Weights of a small image FSQ autoencoder: encoder arch convnext_v2, decoder widths [32, 64, 96, 128].
Rows from block 7 of the encoder of a small image FSQ autoencoder, named by matrix and row number. Rows with one number belong to one neuron. Each number is 500 + 40 x the weight over its row's rms, rounded and kept within 0 to 999. All counts start at 0. Numbers have three digits each.
After each neuron's rows are labels from the 100 images, of 14848, where the neuron reaches its highest value: "lies over" is the class under the peak. Only what is clearly more common there than usual is listed. The data: patchworks of several textures. In brackets: how many of the 100.
# fc1: MLP up (encoder.blocks.7.mlp.fc1.weight, 384x128), inputs 64-127
# fc2: MLP down (encoder.blocks.7.mlp.fc2.weight, 128x384, transposed), outputs 64-127

fc1.248:544505559521421515553481516483455492440550505513537496525494502480437576429400405506494507489534578562489503464467443587500416504547525565508567537492516482505515456521446366462516464473526528
fc2.248:447579593505508502483475505473437494489513512552520573534495496561515505441493478507580491576502482552494479537491604509537454489475481548462543537492472440515437526528513544501478471481465517
lies over: rays (27)

fc1.311:422437460508502570504580509492469527459498471515519502457454464449521501506471491423472517448515437466484561471545510484453502482433498439458461563510513541538527542507484477533429487492500441
fc2.311:528529503557443534463499515518500530485485521504447524493530469453478508504471490471491431434535556513495532573479414520517533472475450454497461570464569496481519560456543504566429438500524552
lies over: rays (32)

fc1.92:551498496540498493459505506467485489499498537458492404571505494446513457441526553507451563488466485459503555518446474466496450507480558506522492470539504573503457493506494559507496506540522543
fc2.92:471494531509458493500471527467448477511540464500449514519485427512457564511489548533482463579603501556460537552543524482502502492435532479534538424472509577400481489493493442524476551434525510
lies over: striped (26)

fc1.310:474409512508504560521503455531495537523552519551508532435533495523557452533486543465395488466443498548492521541511489494490521556479502546513546584556510539435528492511480439461491484534493501
fc2.310:460466496500477432582502469478510550495504440441561518515460527483527497480528480578485512558472529508534486508492436439585439491500512416511469515540573501562525471506503518462479508475592529
lies over: plain (38)

fc1.150:511540508521518504482486488510492530514530524464455578491524512526498480504534559472571478521550531453498448541490474531450438594485522515579542540441433456522494494462468487554514463545546515
fc2.150:534539560506535517480464394464506504457512531449546470416424511411521480504524481550462510518524548467483495493489571441548492480547547454501528510512416500571488456523520556476494478514496503
lies over: rings (29)

fc1.270:394497477486518533487571448486530466516548450492463487502510471465494466541452518460545514487498477521517459515517577527512425490464571479543502546577481491496494552503493578495549599502528488
fc2.270:440514503426492490420567467505482569497530459389485471477491444560473498451462433513480479555451532419555537476519521477545551461483539466523486525391449526490469494532483486461483447481471515
lies over: spiral (26)

fc1.287:596523546510479540527529511492454489515508472415515456477436508533483482514458440568487512546533507522504522488491550500523506508564468482508531543447490510424518480501506458532515463500505464
fc2.287:499513519498444560538507570484568342499470458495508510527539477569517564490454487505528521533506493490470556535508542470495507510510550521520479437533482540463433438545410484508487534533566487
lies over: triangles (28)

fc1.289:588481434486494457488479456535520504535483514534493488465438502454528499583519469451526549530543569513513512508528523513483493461524564450487493482521537450580461492472464465468488509465509483
fc2.289:441487460490541470511487581510469500451476450451485580521482491510535488514505496491520486549506543535479539494466491543496411506511474500415535456478566526466526513452475478506555487374492480
lies over: rings (26)

fc1.124:417479472493450477451533482477561521468508449487519534484480544471540497494442563505598541478478506520462493512422567477533477438501590465490550478529477531482460507529487493478486508435521521
fc2.124:501567489508499578525459433525443525477523505500486495475525437538457596509527549501555460462431490469510487427478460472423514460463433542519431489462507508425394489478520486507466469524559519
lies over: rays (28)

fc1.49:459457507516499543489451457562510502495460558479544527516471480429512535541577480520583547473507522480459503577485511463480533518568424514529544539533486499464579467513508450515507423379550531
fc2.49:544485473445541516467537571548434519469465567487501442520533548465574479508539592506545468512453488474572576484458480515442597502480449518533519469504520481466502478504534444494522466470553522
lies over: triangles (33)

fc1.339:433496535451472501507420496507492513462525508610488466434518529516554522467514448544501457449513519484468502493480481495493553530491571536514453464447515519468478501457513527404515478479520402
fc2.339:561453578470526498546531495525545500482490557554502490460526500449502463472484491488521483535568529505552462498542476546483582532500554553488517539475441491556504497557498468411538563478474550
lies over: rays (41)

fc1.382:469525538549469504491469457540502464493507527478503513480443498517559525539555455409597561509592484521504550526511484475493464508461563494520455491455428513525472514518407477436504476442515477
fc2.382:452553498543423523517435459464469551537530485548478515507496535553485532504489520514430500368476508495462471502494439456514473487449478462484469505529507484517478560456514504521450453499510456
lies over: rays (45)

fc1.26:468501520488508456508462462517473472451497524437487529509500544538471510533531506467452426479398525533536531504525459525499531479558549472476476471484530481532428497477525452534531494526536545
fc2.26:506504588553487549487480571513630498516509491535524537517440422553510480449496507521539536452537497554560488476533494495527469465452515497463522525479538528510469425488435493445500555478489461
lies over: rays (26)

fc1.285:468544496521472529507534453476533518589499485486456433470474514524526510542537507469506611469467476497484554587462523516513500517510514514537556484401514502509566435470447477491584483496435580
fc2.285:505529433567466385539455493515534512430497397463516539502487411512508514409531536495454471458572468512512578484552461545489530490548495510480474541489525510495525508531457438449503539543524401
lies over: rays (31)

fc1.351:544461523525500528528558442478520503376547477547467422497417548544438433482481452463461527473530501542459553517472462518479501398536577521543524474586469501514495502521529505527441508520549471
fc2.351:522514517544496468437483469531526474495584449515521501507530523526514567482541506513544503556503460471492510530458537484517502479462518498492478517514510485515474515559510476508456450495462493
lies over: rays (62)

fc1.308:576544473414498565420490524524510450460461545521493483495384528524529458487461422451495529498452487531472503522562492486520459538584522491496540442472445515492513542446505515486529495444513468
fc2.308:498490529536560473602591457534532455445524495552463477449513528462524543511433471430556540469472497466459486524516541519502493478486501499441438534526471555437454457538463504468548461563493529
lies over: triangles (27)

fc1.69:467556475591471470491522590561518504453542482539502497568554516507513509523530452489480442517532506512443455440524444521510477527456510521519459493604464552455489472481460558581457538538471473
fc2.69:470539494472509493507493479488520462508475518446538495496482424518532475457481468563475564551500469491492558475521536492526513479509474515431476555449522486527506607446496501506463476430566514
lies over: spiral (33)

fc1.232:580545545442510568485489484509506499440487467494491435503458445441512429552496438480466454468548456507440554506512494529487449480455504477565544485517485499445493402461462557519426541440489501
fc2.232:466460467518537459504513459552499593465559538505458565492480440494473561521509473447460477461498556455465494459489552516526443519466456484498428533577555497468577525509478620505459480451516524
lies over: rays (37)

fc1.238:506478454477455509488566498550522471480557579512588481506537473466463549458482448500533527500508428505425537492530468491482526413548528490461436513520510473486478420485498450518530526467484471
fc2.238:483535460505530470432534439519488594518550554441579497576444546486601478521536479467462470588516522470463531507422529508485495485510464470538493493522455477443590550452470485499458473519474517
lies over: triangles (31)

fc1.132:469492522472471450469524470505595458481530492493564560470597479491470524534587548472505476532450498555485460528508480484508485476538518501494538461493501555523475485467422484454586557476464499
fc2.132:534525482578470539527507472493444492559597423564512465554453542571520627447508457543512578504475510502507462480567481487586485496499503467537595473535555498471479504513485492529482523572468498
lies over: triangles (28)

fc1.77:480442524505516497488458493482427507505471550530537441483554447471544487525455475486450496495536540517576468487567601543543525453432515480465515498587506512535566455533517534513532460507502454
fc2.77:513542443461442414461484502456437474458535533505432563452469556512447473571431511579508519530586421504499469523526454558475570495512478467574476513524554484466512466509459495548518544542523514
lies over: rays (30)

fc1.5:479450560544541542421532506479488522446547507491530507501513533539526515505496444476560449519474461555480527560507570521473500441539591522514501449527507528547550508420453505548515528530492513
fc2.5:563497486542473556458529501471527439559449524542496489435525488481556466555509453486525500557454509532501496474473484532528486516523526475507535487567469547474487458486499454619527427495487419
lies over: triangles (27); wavy (25)

fc1.7:504535478512507527589470464521522517506502523490480539527484506438486519481476503470514487478551546501530506510407560455465600461492587455655443487540437473495524485497515543479549568496495524
fc2.7:434527455443452514469535523413504499546521450534465513577474545480450544462454446464387507460455481489561523500528560474525492477478465464526493467531487469483493525522491516545474572516564500
lies over: striped (32)

fc1.241:546494495523515537514512587452470480570516507480490517460488538535496575500473512471564553453368525572468451502521503484538487516543586517483468478534519490470433512468454564506499579503490533
fc2.241:542473536518518474481527512430397428462431505502461490550501557531531492519489509523522497542563559563469483549536511536530504504490498521566550482487469523513492472499537489481591544488508544
lies over: triangles (33)

fc1.147:433471484487526492509495534518504543508488479496463481489569496499488553554456480580529541475526501504422458533568484458480483508493543524504520479465512498468505520486547484490479502555517510
fc2.147:413475532442458493507492503496433526463504473534467600561522514484533500497509532476469539465443495513515527526491533460515405463531567483407492493470542448479488556490497555536503583515473552
lies over: striped (30)

fc1.247:478514526421493522517582488475527550433480555522461504452480519543474445537443477453493505550557498511442493508511463482433455523510554467518475497565423483528514490459548539423460516538466518
fc2.247:505479526508539529429530569470450484502531466504477436576585453511495549489515522423506455490505429536534491469530564504458479455466460504477474488471548466513517622510501542534543460462512476
lies over: rays (35)

fc1.103:465565511541480565488464500455474466462498579517417404466523525451456448532481499496519519530566494538559473527528478549517515503452521535547527511526442481511500547481535405480465490570534492
fc2.103:502545586518463492502526568549430506491423526548468550519546555495532566462481510558471438532434485546530520543537549496457515539491485488457525470555545508507538478474427503497480491495514515
lies over: rays (27)

fc1.167:438481516497551470473570463466527518460542500451560459524520561529478519460544476479494493547457510441496508568516467546472490514431537529499472495529451500527427462565438468534483488539507596
fc2.167:528410448551472490519532518518526483442515463441494501441506530513479516535487473452511532442516533475495551480505531488549501512462502539516512484589581543484429496506491537490486476481519502
lies over: checkered (27)